A small autoregressive pixel model, trained from scratch: norm layernorm.
Rows from block 4 of a small autoregressive pixel model, named by matrix and row number. Rows with one number belong to one neuron. Each number is 200 + 40 x the weight over its row's rms, rounded and kept within 0 to 999. All counts start at 0. After the name is the row's rms in percent of the matrix's.
After each neuron's rows are labels from the 100 images, of 14976, where the neuron reaches its highest value: "top examples" is what is common among them. Only what is clearly more common there than usual is listed. The data: pixel-art sprites of 400 made-up characters on tiled backdrops. In brackets: how many of the 100.
# fc1: MLP up (model.blocks.4.mlp.fc1.weight, 576x192), inputs 0-95
# fc2: MLP down (model.blocks.4.mlp.fc2.weight, 192x576, transposed), outputs 0-95

fc1.234,120,242,226,180,260,194,242,200,217,178,172,254,194,121,236,146,240,187,243,203,225,173,185,192,156,217,157,253,220,217,210,189,233,182,244,128,164,173,212,167,154,246,239,212,163,216,233,281,199,222,224,103,219,213,149,192,150,233,271,166,182,221,194,204,189,199,196,202,195,211,214,181,200,237,149,189,100,162,205,269,215,210,206,219,144,225,225,167,199,195,262,154,196,273,256,197,184
fc2.234,115,109,206,229,205,205,242,171,148,214,175,212,206,207,213,221,214,157,168,145,163,171,303,185,261,221,261,210,192,170,192,221,247,192,161,238,220,166,161,186,147,207,159,158,195,217,237,179,163,122,174,312,179,219,266,208,198,183,211,187,210,160,173,149,183,158,175,168,215,201,209,225,207,187,214,289,213,210,241,215,235,207,148,260,201,185,174,198,265,215,273,257,272,97,154,214,188
top examples: orange (27)

fc1.386,110,141,208,274,158,204,246,185,197,171,221,253,265,192,188,187,202,114,197,220,196,145,200,180,213,176,209,205,235,210,210,196,226,227,198,217,180,206,246,200,176,194,147,157,250,173,175,241,286,204,200,150,222,319,136,294,246,201,170,282,174,180,239,201,208,159,158,176,256,216,238,154,223,214,180,143,205,174,191,251,202,267,164,206,220,153,205,194,110,233,195,278,273,196,177,208,190
fc2.386,110,308,157,164,218,211,123,214,227,191,231,199,127,239,170,180,174,266,144,139,260,200,172,199,179,231,221,190,163,179,157,173,134,210,154,197,187,229,247,224,257,218,215,213,147,207,256,178,135,213,222,230,168,141,248,154,149,207,265,187,222,291,210,130,180,233,152,226,248,167,192,243,199,214,285,237,146,206,270,199,183,143,148,264,236,164,227,204,266,168,190,202,168,269,184,155,196
top examples: large (85)

fc1.488,092,102,226,234,209,219,183,175,229,154,228,181,222,170,244,214,183,135,167,188,214,246,228,195,225,182,118,193,114,240,228,224,226,213,209,228,201,203,239,175,113,253,214,269,209,235,194,213,231,242,128,167,190,275,197,179,220,134,208,238,235,285,296,257,164,199,186,177,188,155,232,229,168,207,220,175,191,226,135,261,210,200,178,225,181,168,157,169,218,123,230,136,138,228,171,183,198
fc2.488,096,281,241,243,230,283,219,178,219,159,249,227,174,242,176,167,180,155,183,224,191,177,145,151,242,261,211,196,189,174,248,215,150,223,147,184,234,195,190,243,176,226,246,170,146,184,219,206,130,161,190,265,233,191,223,168,199,183,140,181,201,242,209,175,255,216,220,137,260,139,186,152,168,151,147,227,225,231,190,171,209,199,274,248,190,172,151,209,87,194,278,174,210,165,129,245,215
top examples: orange (25)

fc1.430,091,178,137,186,177,178,187,228,227,159,192,254,185,184,156,151,198,149,150,173,178,226,172,182,220,185,149,241,246,279,207,194,229,217,99,181,127,165,213,252,156,206,227,257,227,219,180,238,202,282,197,251,191,175,195,242,186,154,214,205,148,253,127,164,154,200,199,199,147,190,178,189,225,193,189,126,139,152,217,227,178,228,202,160,220,187,290,169,179,158,255,241,178,161,222,186,152
fc2.430,101,180,213,219,208,246,145,203,165,230,203,142,219,280,209,209,217,276,263,158,229,105,171,177,213,238,216,104,152,207,185,221,218,231,260,244,234,216,214,194,201,166,170,193,198,242,201,166,187,121,205,173,215,212,235,186,231,173,184,226,160,161,235,214,234,220,171,201,259,231,175,233,221,167,308,232,183,247,214,189,110,165,158,199,211,149,117,235,239,201,213,126,223,280,259,203,208
top examples: lower left (59)

fc1.471,099,218,199,175,246,213,186,254,161,194,124,146,246,245,150,189,225,179,173,119,288,310,225,151,221,133,182,229,211,179,183,246,152,212,136,79,192,146,204,175,149,283,233,215,128,217,250,260,233,204,245,213,168,224,189,256,300,187,199,230,288,177,197,128,161,235,208,139,191,128,230,200,168,132,190,183,195,153,209,205,205,195,182,243,275,210,235,136,219,199,259,196,195,281,179,147,252
fc2.471,088,188,233,185,211,173,232,238,252,166,219,252,192,192,250,141,207,234,174,263,189,195,209,232,289,188,212,151,171,212,216,207,239,242,255,178,187,229,190,282,217,231,196,189,220,165,171,185,112,108,233,219,255,227,288,171,221,151,235,139,197,194,145,203,179,196,171,189,196,210,223,234,198,99,160,210,184,167,216,188,135,192,172,177,128,252,114,245,174,192,182,207,210,210,220,291,244
top examples: orange (43)

fc1.283,094,180,180,215,208,213,186,234,195,265,223,218,200,141,179,252,187,135,242,218,238,196,200,204,190,163,234,185,207,168,135,230,160,130,151,154,146,172,184,211,98,211,233,226,211,176,237,215,168,206,267,217,237,282,171,215,242,146,267,235,245,215,224,220,281,151,191,220,204,200,283,181,169,219,218,224,134,214,215,182,177,252,267,227,291,146,234,151,165,156,93,182,156,202,253,183,215
fc2.283,105,230,220,151,185,205,191,249,249,213,213,251,161,227,257,228,189,246,191,215,214,180,134,208,171,261,251,211,237,174,171,220,216,132,167,129,230,180,230,252,197,150,207,272,168,214,179,203,102,142,247,241,226,274,199,162,196,171,129,162,210,224,306,231,212,268,162,153,246,144,194,224,241,180,237,169,178,203,223,201,197,162,218,204,213,206,172,143,94,160,259,217,117,196,196,158,220
top examples: grey (25)

fc1.508,091,214,166,248,127,196,209,232,262,181,148,172,160,166,217,204,271,208,212,162,282,161,214,217,224,128,226,308,257,194,275,219,197,118,167,123,209,256,200,320,148,171,164,223,214,213,170,207,243,185,140,167,200,243,193,203,244,141,204,250,203,183,164,205,225,170,178,191,204,180,116,161,211,214,155,223,227,226,193,127,215,187,198,233,228,166,209,171,181,245,241,190,272,200,217,228,239
fc2.508,096,278,234,185,216,150,158,205,171,185,194,264,218,221,164,278,195,195,184,275,138,175,169,155,197,195,206,204,181,202,185,206,149,278,155,226,172,192,190,163,211,255,197,163,198,169,183,189,252,278,72,250,208,142,232,196,219,184,257,157,173,238,314,141,176,170,137,227,294,167,262,227,241,110,215,180,227,187,198,303,192,236,205,186,233,259,223,238,166,200,186,183,170,191,174,217,201
top examples: grey (38)

fc1.321,092,232,192,166,221,166,171,239,144,187,178,232,199,223,214,209,142,191,204,194,225,195,180,144,237,200,221,167,189,181,229,198,173,112,102,225,204,236,195,173,202,200,186,156,200,193,158,154,203,253,227,287,218,204,201,184,216,173,168,259,188,146,203,113,228,199,177,178,230,253,255,177,221,226,211,192,170,225,247,224,244,161,196,251,251,243,130,146,189,240,224,243,179,74,236,255,198
fc2.321,101,285,241,234,266,208,206,206,199,165,217,212,223,183,228,221,227,208,265,178,196,211,237,189,141,172,157,173,193,227,179,132,154,214,257,122,232,214,187,180,142,173,188,232,184,296,257,215,171,154,183,184,150,166,238,178,262,243,163,248,194,194,182,289,212,255,186,150,180,167,204,256,199,223,177,205,173,144,203,141,204,106,162,167,173,183,253,222,165,123,253,160,217,269,182,157,185
top examples: black (34)

fc1.365,089,237,189,193,250,201,271,162,201,356,192,275,212,199,167,225,156,120,253,167,168,192,230,237,171,184,168,179,128,216,193,195,171,185,200,258,162,164,286,216,201,240,169,193,205,228,213,259,209,238,256,202,212,220,175,172,221,239,175,197,213,155,164,263,240,166,225,212,311,196,151,157,234,240,165,238,53,186,269,223,219,212,178,220,219,239,234,215,228,224,226,198,226,194,210,262,261
fc2.365,091,176,135,186,184,222,226,184,256,228,228,139,160,251,217,121,172,211,243,260,233,262,162,208,138,145,284,224,174,205,190,208,272,198,235,130,237,201,265,217,239,195,298,216,147,195,208,229,188,210,245,192,148,201,133,156,204,173,161,254,211,168,189,237,190,186,201,154,225,146,234,223,192,163,201,212,224,130,203,236,252,210,229,170,160,252,208,205,198,174,150,214,164,252,242,228,156
top examples: blue (55)

fc1.294,100,237,215,242,203,163,257,239,233,216,242,224,213,184,158,157,175,198,241,155,268,179,201,240,214,257,144,202,223,191,178,221,201,205,211,197,219,158,239,142,209,274,209,250,212,224,168,241,165,238,148,165,190,149,224,251,211,296,176,229,174,244,204,247,225,223,135,186,189,224,192,194,228,206,198,115,204,156,232,216,191,177,224,194,279,150,177,106,182,192,214,204,275,162,218,295,184
fc2.294,109,210,191,225,188,172,216,201,145,243,275,227,206,234,208,175,184,180,215,223,245,204,169,214,200,133,264,207,269,225,196,220,188,166,223,203,207,210,193,206,226,222,241,213,149,284,162,210,187,190,211,198,180,201,138,222,246,245,182,182,178,182,221,190,206,157,163,176,200,174,266,219,288,229,190,173,161,194,266,227,157,207,248,158,110,187,112,196,134,222,222,222,225,210,196,336,165
top examples: lower right (50)

fc1.251,104,183,188,196,176,188,211,205,228,211,186,211,217,166,130,238,247,197,133,203,175,185,204,171,272,250,223,163,198,263,187,295,208,152,194,199,180,211,335,200,180,177,139,151,161,174,240,146,126,166,155,181,267,210,166,125,192,175,118,222,208,292,176,216,294,264,136,291,241,174,229,234,92,182,166,223,237,176,197,250,244,210,166,155,225,182,223,226,238,215,183,218,295,243,203,261,238
fc2.251,090,174,180,193,226,158,208,123,189,206,202,198,233,227,212,159,199,164,231,261,244,184,179,194,227,242,242,198,207,172,203,160,279,214,185,193,217,182,107,243,208,232,218,239,187,203,82,183,293,207,253,219,188,217,228,267,253,173,220,247,227,187,203,223,189,167,217,121,245,158,288,212,205,99,181,191,114,259,278,142,180,207,197,189,186,269,182,202,90,221,143,198,158,268,161,167,158
top examples: black (41)

fc1.249,099,235,158,181,209,215,262,175,199,230,227,201,306,154,218,109,182,188,286,143,243,234,159,237,129,223,139,224,222,229,191,270,180,131,246,193,153,212,244,253,172,232,228,176,250,207,158,249,244,191,201,168,254,169,102,190,241,225,177,190,257,152,193,209,241,215,194,173,284,184,167,210,208,269,195,254,151,200,167,172,163,183,88,130,234,235,234,178,166,203,205,204,141,200,246,244,265
fc2.249,090,195,196,140,221,221,185,196,222,224,249,274,196,177,210,223,216,189,132,257,156,197,195,198,198,238,312,167,232,224,186,180,246,158,124,172,184,232,172,161,235,209,209,138,147,183,181,282,248,227,159,139,198,192,258,248,255,192,220,202,230,185,188,161,233,186,172,160,202,161,250,210,203,234,139,304,210,202,240,312,282,249,245,231,155,155,193,189,190,208,242,191,162,169,196,182,134
top examples: pink (46)

fc1.83,088,213,230,176,216,166,137,191,174,189,200,207,250,186,205,196,149,223,163,219,322,180,206,139,203,191,190,217,184,163,224,165,186,143,204,158,228,247,244,204,183,210,185,128,191,220,214,153,149,225,203,175,225,249,113,251,199,233,196,214,171,186,169,179,216,232,251,147,270,127,200,208,230,141,251,225,152,224,201,266,194,240,134,129,205,252,155,189,166,130,127,187,241,176,179,224,248
fc2.83,098,201,174,199,157,153,158,209,184,174,191,188,230,170,177,143,204,149,198,222,144,272,248,253,152,189,228,228,243,206,222,201,199,268,260,215,197,223,140,275,185,148,248,201,138,231,205,187,269,185,176,187,248,170,222,237,210,191,175,177,208,257,211,192,173,175,202,193,227,144,223,239,167,285,163,239,204,237,161,117,180,185,279,231,198,213,266,204,227,143,203,251,178,167,181,234,158
top examples: black (34)

fc1.153,113,193,194,211,230,249,223,190,199,241,155,190,206,217,200,208,220,190,211,228,276,234,219,166,166,186,173,189,288,168,262,245,212,153,228,138,245,205,150,229,202,188,214,229,191,222,179,246,70,179,201,235,179,138,245,135,285,210,255,187,224,194,139,296,238,227,150,147,261,206,161,198,142,134,167,218,163,170,141,161,236,113,181,213,188,186,159,143,222,205,292,203,242,187,203,228,120
fc2.153,106,226,220,122,210,159,209,195,164,185,293,263,199,212,140,179,179,172,198,215,234,216,175,228,180,220,186,204,193,231,105,131,141,241,248,211,144,223,266,226,186,156,166,196,191,202,214,196,250,224,184,185,197,158,128,176,116,239,168,237,133,204,278,89,199,243,152,213,205,199,218,214,244,121,246,181,221,208,228,188,182,284,151,181,203,212,195,245,177,203,153,202,260,240,178,95,253
top examples: black (28)

fc1.505,093,215,244,228,153,145,166,138,228,191,228,198,230,151,134,100,203,164,235,265,182,255,160,154,151,252,247,160,274,166,211,229,182,181,277,187,242,169,295,192,207,209,210,175,136,177,199,221,206,209,202,209,154,168,153,196,154,231,187,246,216,160,176,181,185,187,215,221,146,240,218,113,205,232,223,133,158,213,231,284,195,199,229,210,266,159,255,193,173,164,218,214,147,222,161,180,216
fc2.505,098,149,207,165,221,229,186,226,191,215,200,284,162,264,210,236,237,156,124,113,194,166,185,268,247,223,180,190,190,227,171,177,141,188,147,257,170,201,207,204,184,191,184,226,206,264,237,206,151,222,207,233,209,210,237,217,212,246,222,124,182,254,189,202,214,209,187,130,205,210,173,253,262,288,186,156,201,191,142,145,185,198,183,243,154,249,196,224,257,150,215,147,195,152,206,178,119
top examples: lower left (56)

fc1.0,087,206,175,247,269,204,251,177,194,260,174,226,220,181,224,196,226,194,271,149,171,242,202,139,179,221,174,162,87,193,213,155,182,174,228,222,164,230,207,210,193,311,144,279,195,140,144,212,188,228,196,258,158,258,205,202,200,133,264,189,254,209,166,221,171,225,165,256,198,169,183,226,201,161,230,187,208,227,225,193,240,241,196,273,208,203,226,162,168,218,227,196,168,164,158,179,174
fc2.0,086,232,222,158,174,139,287,198,229,227,224,267,184,155,168,226,197,258,218,263,208,227,132,171,129,127,228,166,213,179,205,205,157,203,206,157,151,253,184,269,283,199,175,236,167,232,163,189,206,233,282,236,217,212,253,177,225,150,202,151,277,237,153,208,162,273,212,138,216,210,214,167,207,182,190,189,173,189,182,192,280,192,191,228,157,181,156,246,111,261,195,245,312,255,161,132,173
top examples: blue (60)

fc1.443,089,191,200,170,200,191,214,250,175,274,181,176,148,291,142,138,243,181,155,254,251,207,223,137,208,170,208,174,237,209,192,237,244,239,234,151,144,202,235,198,209,198,211,182,163,227,151,220,212,222,299,206,182,222,141,237,233,144,219,172,306,158,194,199,234,201,222,209,261,162,251,169,205,186,165,162,200,284,168,227,218,236,216,228,240,257,204,226,231,206,249,270,178,178,203,150,240
fc2.443,098,264,172,256,212,163,169,286,149,178,254,233,191,237,220,180,215,172,249,189,187,143,73,223,200,220,196,256,299,221,221,228,168,190,156,261,208,244,168,236,131,142,226,124,154,119,150,168,204,169,228,229,201,166,251,203,114,204,204,244,147,164,187,202,255,145,126,148,202,236,170,207,200,237,261,279,230,200,276,120,193,140,217,191,91,170,199,222,145,148,134,242,231,203,198,213,210
top examples: white (44); black (31)

fc1.480,089,171,185,175,214,189,233,138,213,256,171,226,260,198,187,153,202,175,221,229,176,200,223,145,168,156,84,158,222,245,213,266,251,251,117,228,231,233,188,185,118,215,214,232,265,203,266,217,196,260,144,225,164,264,215,221,204,156,231,167,209,150,217,152,176,126,145,205,220,159,131,231,248,178,206,181,132,290,210,148,193,311,182,206,178,274,173,193,242,244,219,115,172,156,180,115,225
fc2.480,094,272,187,172,225,252,267,253,217,188,186,150,207,235,232,225,144,171,224,166,204,218,163,165,118,181,215,168,204,234,202,226,136,140,228,198,201,296,204,242,187,185,239,229,110,247,194,155,236,226,198,213,192,187,176,163,177,141,149,91,188,209,257,170,191,159,149,70,233,108,197,170,233,248,250,182,173,186,232,160,280,173,252,197,201,240,115,276,207,202,335,242,209,199,171,170,151
top examples: blue (56); purple (28)

fc1.372,086,227,224,206,194,167,294,228,227,245,164,270,201,280,137,223,252,126,224,159,241,159,234,211,241,236,268,148,163,266,222,222,209,273,123,252,243,144,209,218,169,165,174,200,244,182,124,223,244,181,200,162,286,193,162,242,146,158,209,211,228,210,233,218,201,155,148,186,192,151,162,139,283,175,224,191,214,258,217,169,239,223,209,196,147,178,190,224,203,194,202,242,170,215,220,177,175
fc2.372,096,253,128,255,221,196,148,140,160,192,247,191,188,201,256,152,223,254,172,259,198,179,125,204,231,188,149,250,186,197,174,176,190,171,212,219,234,234,179,171,204,269,221,150,180,165,255,236,182,216,167,186,81,167,206,158,215,203,154,228,177,227,181,192,191,161,273,194,245,220,159,234,183,198,155,206,183,204,73,187,185,149,239,213,180,192,187,226,248,183,196,179,234,211,207,86,163
top examples: yellow (30); orange (27)

fc1.380,106,191,216,250,201,203,190,249,213,199,127,216,252,244,163,197,175,191,198,233,212,277,205,177,269,196,223,135,163,205,192,242,194,241,208,224,253,221,255,212,142,220,243,218,168,119,220,172,157,176,175,205,241,246,157,229,204,192,129,194,258,206,140,183,217,216,181,196,191,133,234,223,134,197,222,213,255,217,331,201,198,231,223,198,241,236,240,196,256,148,184,244,176,158,185,188,246
fc2.380,119,272,153,244,122,198,216,229,181,222,196,161,175,251,194,178,155,145,161,198,172,232,243,193,142,193,222,140,231,220,242,227,204,180,216,208,179,177,150,235,220,220,167,195,199,102,186,200,280,211,176,210,190,143,185,285,165,201,187,195,235,258,213,202,182,196,265,140,154,124,178,175,141,147,147,153,204,296,223,254,160,222,260,124,185,205,219,196,196,132,149,195,164,195,124,248,138
top examples: blue (28); purple (25)

fc1.231,102,245,237,269,172,185,167,172,172,176,162,205,180,159,279,208,156,164,194,225,155,258,224,178,169,187,166,263,172,184,169,203,177,228,214,265,223,247,193,229,189,263,173,212,247,192,218,262,197,252,204,174,236,173,135,174,192,228,230,187,191,250,196,201,166,186,156,274,300,191,221,226,156,190,150,174,180,219,150,257,246,135,254,165,250,213,250,171,144,197,315,212,202,207,82,229,188
fc2.231,081,174,202,196,140,138,145,155,190,175,209,193,169,217,208,127,134,193,198,188,243,215,165,223,208,240,238,169,181,142,233,169,228,180,264,232,156,232,205,145,148,147,211,240,185,250,227,213,310,227,185,190,164,167,204,191,261,194,144,195,211,198,164,226,172,209,217,157,213,224,163,255,231,99,230,184,194,265,146,270,202,161,151,236,170,266,192,233,226,260,183,163,219,169,280,288,264
top examples: lower right (58)

fc1.91,098,202,181,181,163,176,219,228,153,170,166,289,116,182,175,272,277,172,185,193,218,131,242,233,218,188,149,130,249,234,183,263,236,259,236,192,193,188,153,202,155,245,191,247,165,213,244,243,239,308,218,152,219,119,248,219,246,239,176,196,200,203,209,252,216,175,197,165,172,172,215,148,267,259,188,161,219,248,227,228,238,213,203,205,256,168,121,191,258,218,168,219,169,181,237,281,201
fc2.91,089,183,145,199,193,131,145,233,231,177,181,171,122,253,145,195,187,110,263,205,220,256,233,231,248,237,192,206,251,137,300,262,154,193,145,189,260,262,163,180,214,123,157,227,214,179,228,214,243,225,275,193,177,178,186,216,200,254,186,213,196,194,235,166,291,152,182,159,166,213,190,144,262,183,264,208,248,151,186,208,187,116,224,148,144,206,196,164,211,150,225,220,217,169,167,190,186
top examples: white (42); black (34)

fc1.527,120,275,206,168,153,110,255,252,180,152,214,148,133,220,140,206,206,146,210,237,163,166,187,182,196,196,204,193,178,272,125,185,176,227,135,208,224,230,257,179,215,248,141,225,188,176,232,197,187,223,142,185,273,139,201,166,183,157,150,180,198,285,197,201,168,226,204,203,230,155,202,247,250,192,144,146,233,199,225,222,182,235,154,202,265,224,245,158,258,172,184,159,107,143,233,251,197
fc2.527,141,164,202,156,248,164,170,204,213,247,240,221,178,228,179,249,171,268,234,104,282,233,225,206,184,273,181,176,204,188,245,244,186,228,254,170,131,181,209,246,167,190,208,177,180,232,254,199,257,212,212,241,175,174,154,254,205,227,187,247,261,170,227,123,194,233,186,172,244,155,213,241,186,187,275,204,182,224,215,232,201,208,182,226,173,152,238,194,216,209,238,196,257,244,99,219,235
top examples: orange (25)

fc1.498,096,157,216,202,200,180,212,160,170,247,220,196,205,183,237,191,169,155,213,200,254,163,296,171,215,153,225,196,223,247,224,171,143,129,203,252,289,182,162,236,168,190,176,172,259,236,122,260,180,246,193,183,275,236,163,264,237,240,190,270,197,217,194,175,217,131,184,159,264,142,164,124,223,283,162,177,230,237,232,188,233,241,214,196,178,182,197,174,187,184,195,223,220,198,204,150,199
fc2.498,098,201,243,153,178,255,244,158,213,233,216,178,197,241,190,149,197,245,260,220,205,222,122,208,247,240,176,168,197,136,145,175,250,259,177,184,132,225,203,164,201,182,158,188,245,202,221,191,248,194,188,156,147,152,223,188,194,217,222,182,127,199,238,197,224,221,169,275,134,247,191,240,234,117,261,233,161,190,228,240,160,179,160,155,217,229,186,251,279,206,172,163,224,240,234,187,229
top examples: large (87)

fc1.24,097,258,228,249,166,175,234,212,213,240,230,230,212,231,188,238,203,199,269,205,143,213,186,204,235,197,163,142,162,237,56,247,139,166,173,169,196,232,216,216,195,223,260,282,224,174,194,138,134,222,253,237,228,230,152,249,232,173,182,216,216,195,216,197,184,229,183,218,246,107,200,194,171,163,199,115,190,253,244,206,204,213,152,219,236,218,205,206,245,193,163,269,183,191,169,209,283
fc2.24,101,162,161,207,178,182,168,101,149,118,194,167,253,203,223,190,130,152,188,205,269,243,134,216,129,195,209,225,206,164,291,182,326,180,177,158,213,191,190,186,255,210,213,208,178,232,245,237,244,171,170,116,198,173,147,175,210,277,189,163,249,178,179,200,153,175,155,198,173,303,161,220,172,179,194,317,199,141,150,143,214,190,233,158,167,241,170,188,165,207,158,233,273,241,208,183,184
top examples: green (26)

fc1.548,110,182,163,210,184,214,198,297,215,170,171,281,211,231,204,167,256,145,180,264,174,163,167,173,224,204,248,223,213,200,207,167,189,186,171,278,136,211,205,207,118,223,210,218,147,218,252,195,138,193,178,230,228,285,160,207,218,192,219,263,220,221,203,142,159,202,179,254,195,160,196,195,184,208,219,185,158,129,196,249,272,120,193,224,241,141,244,241,207,235,250,206,295,108,183,175,160
fc2.548,099,292,219,240,211,155,217,249,172,187,216,161,214,157,144,226,182,198,158,311,189,228,309,170,196,89,140,166,63,207,184,228,201,166,299,189,212,194,171,177,201,156,202,245,241,217,204,168,209,187,133,253,214,186,161,157,211,206,216,174,196,184,204,178,232,226,214,173,260,216,184,133,191,163,151,178,223,156,176,119,203,256,206,161,123,261,206,226,177,250,157,255,179,218,257,188,260
top examples: black (45)

fc1.43,100,208,225,210,209,198,243,235,222,244,259,193,155,177,161,210,154,218,187,127,160,235,130,177,127,217,190,218,227,221,239,202,169,184,231,164,204,203,232,224,218,206,201,203,227,207,163,137,177,282,207,201,241,153,194,201,262,219,178,196,180,252,225,248,180,220,172,284,183,209,219,213,195,219,225,187,183,151,210,199,205,64,253,162,128,218,214,153,190,236,219,195,223,145,199,200,165
fc2.43,106,197,127,228,282,189,188,188,232,207,177,211,186,130,178,149,276,231,223,228,255,87,253,147,249,195,230,197,200,199,150,235,225,222,244,259,190,213,189,163,149,196,187,197,276,235,196,218,174,137,139,159,199,238,217,190,139,239,241,239,208,184,210,186,224,172,222,144,195,181,167,191,174,217,160,148,176,179,176,287,230,275,177,187,202,171,198,187,228,177,179,169,247,283,204,180,259
top examples: black (26)

fc1.56,130,203,188,207,200,199,146,169,280,230,186,243,236,210,148,139,157,174,231,106,142,219,182,186,248,202,184,168,169,237,168,238,251,286,186,227,199,250,212,224,176,219,181,243,203,101,202,224,176,238,151,226,205,235,140,200,252,167,146,219,213,254,140,244,197,240,177,247,194,164,208,258,109,184,252,183,236,252,136,227,149,192,174,141,196,170,196,208,201,121,129,233,148,118,147,186,227
fc2.56,130,262,212,228,219,199,231,207,171,215,260,187,190,179,238,298,214,213,204,152,249,167,169,212,194,196,210,221,232,131,219,218,133,189,178,243,207,233,202,205,138,136,240,134,129,282,254,165,157,145,298,173,240,193,280,207,189,197,235,229,241,150,208,307,191,236,169,147,194,216,253,195,162,233,201,268,169,188,228,170,225,219,153,211,212,195,190,201,283,212,303,187,268,196,227,208,181
top examples: orange (30)

fc1.509,094,204,176,353,202,215,242,170,208,239,179,231,211,223,254,176,204,136,139,241,185,260,187,157,192,181,237,147,100,188,177,165,171,184,161,171,204,174,226,130,173,268,240,188,252,154,297,217,203,258,196,175,180,216,214,173,221,167,235,266,252,174,235,205,191,207,157,245,182,170,185,161,228,212,191,163,208,174,213,228,173,207,192,277,228,231,170,202,165,119,258,163,164,137,182,184,263
fc2.509,102,154,143,120,192,202,204,246,203,179,227,212,253,256,164,227,185,286,200,228,182,205,211,214,230,187,183,221,253,189,211,250,169,203,238,151,212,199,223,292,233,113,225,176,183,163,197,216,181,200,219,243,237,266,142,222,148,175,203,175,257,209,162,188,190,225,212,152,237,185,153,173,283,204,291,254,202,180,183,162,200,190,241,209,191,178,98,267,191,192,265,134,261,144,229,205,118
top examples: green (28); red (28)

fc1.141,087,236,245,204,197,253,240,202,230,289,227,177,197,165,163,191,220,140,167,214,165,156,231,149,228,198,219,171,234,173,221,189,218,163,156,147,233,152,224,143,222,187,279,171,225,215,209,216,143,183,185,234,142,197,187,286,222,241,198,192,156,207,171,192,236,187,168,194,216,226,175,115,206,139,211,207,145,153,215,191,204,267,115,222,246,143,200,171,247,228,201,139,193,223,188,200,327
fc2.141,090,162,149,149,221,210,160,151,268,201,172,251,189,182,229,213,216,225,181,179,227,268,173,205,183,182,169,260,155,183,225,238,236,203,266,150,210,196,190,298,244,144,141,179,243,260,174,165,176,207,243,227,199,203,210,181,242,234,198,209,224,256,189,138,216,159,202,148,190,111,214,258,162,237,255,159,270,226,210,173,151,160,218,242,239,162,237,199,81,157,204,210,176,135,117,210,212
top examples: yellow (36); red (30)

fc1.228,103,187,227,218,186,150,190,207,177,211,191,324,184,207,248,226,186,134,184,242,218,226,257,210,181,242,177,139,167,236,195,229,268,228,177,262,186,269,189,192,203,240,205,169,216,139,192,257,307,196,192,253,266,181,147,237,166,223,103,276,161,241,147,147,218,183,188,189,285,223,173,258,196,197,152,216,207,237,189,218,184,214,186,153,196,120,168,183,209,117,148,202,129,138,133,194,204
fc2.228,094,203,158,189,200,200,232,129,219,173,204,211,226,183,278,182,204,240,136,218,181,235,167,146,192,224,192,245,186,200,221,260,224,220,232,200,217,167,178,215,277,207,205,149,238,232,261,200,194,150,247,119,132,105,214,178,148,173,200,233,275,202,217,275,181,241,203,173,153,134,237,207,166,203,201,223,216,245,142,172,201,190,227,258,249,233,177,135,296,197,234,235,206,250,167,240,178
top examples: black (30)

fc1.412,101,158,253,153,190,206,234,180,260,260,216,168,228,162,244,164,199,230,227,148,255,202,141,211,235,246,185,188,267,204,156,203,262,178,212,260,137,210,253,180,201,285,240,240,175,223,242,191,149,230,157,222,265,170,189,154,261,164,186,272,171,150,180,229,192,173,202,279,226,133,200,239,205,174,213,198,221,218,123,186,180,168,79,162,260,191,240,220,179,208,194,218,266,208,204,148,267
fc2.412,091,182,207,212,222,215,217,195,190,184,177,282,208,221,256,235,192,213,136,150,162,208,246,181,310,177,214,158,163,248,163,254,216,210,184,221,147,200,208,148,251,125,224,163,216,127,280,193,157,181,233,191,200,207,229,209,153,177,244,131,271,224,280,194,270,207,168,180,161,154,216,192,316,197,219,127,192,203,193,222,208,225,220,259,162,258,247,199,242,188,225,164,170,152,215,231,201
top examples: grey (52)

fc1.330,098,200,207,221,206,193,184,223,184,111,260,197,240,142,138,176,166,164,192,159,310,269,192,163,244,195,191,162,186,271,207,211,251,176,139,235,189,219,250,203,197,254,179,217,189,206,137,161,229,187,214,176,239,171,214,179,234,217,254,244,181,184,238,192,243,166,150,159,151,213,244,221,202,197,215,166,287,165,176,206,191,222,268,191,148,212,218,100,205,198,245,145,205,226,162,246,197
fc2.330,106,199,159,196,220,224,183,221,120,163,304,187,116,183,223,173,185,240,188,248,177,206,162,131,229,283,231,210,152,207,213,237,175,199,208,209,253,254,273,181,213,220,187,239,161,183,151,201,178,258,196,214,203,224,233,124,192,218,161,181,286,227,224,138,221,181,164,183,154,113,287,206,206,208,215,255,214,175,229,299,220,195,221,193,175,242,176,152,225,152,263,151,200,187,207,280,208
top examples: pink (28)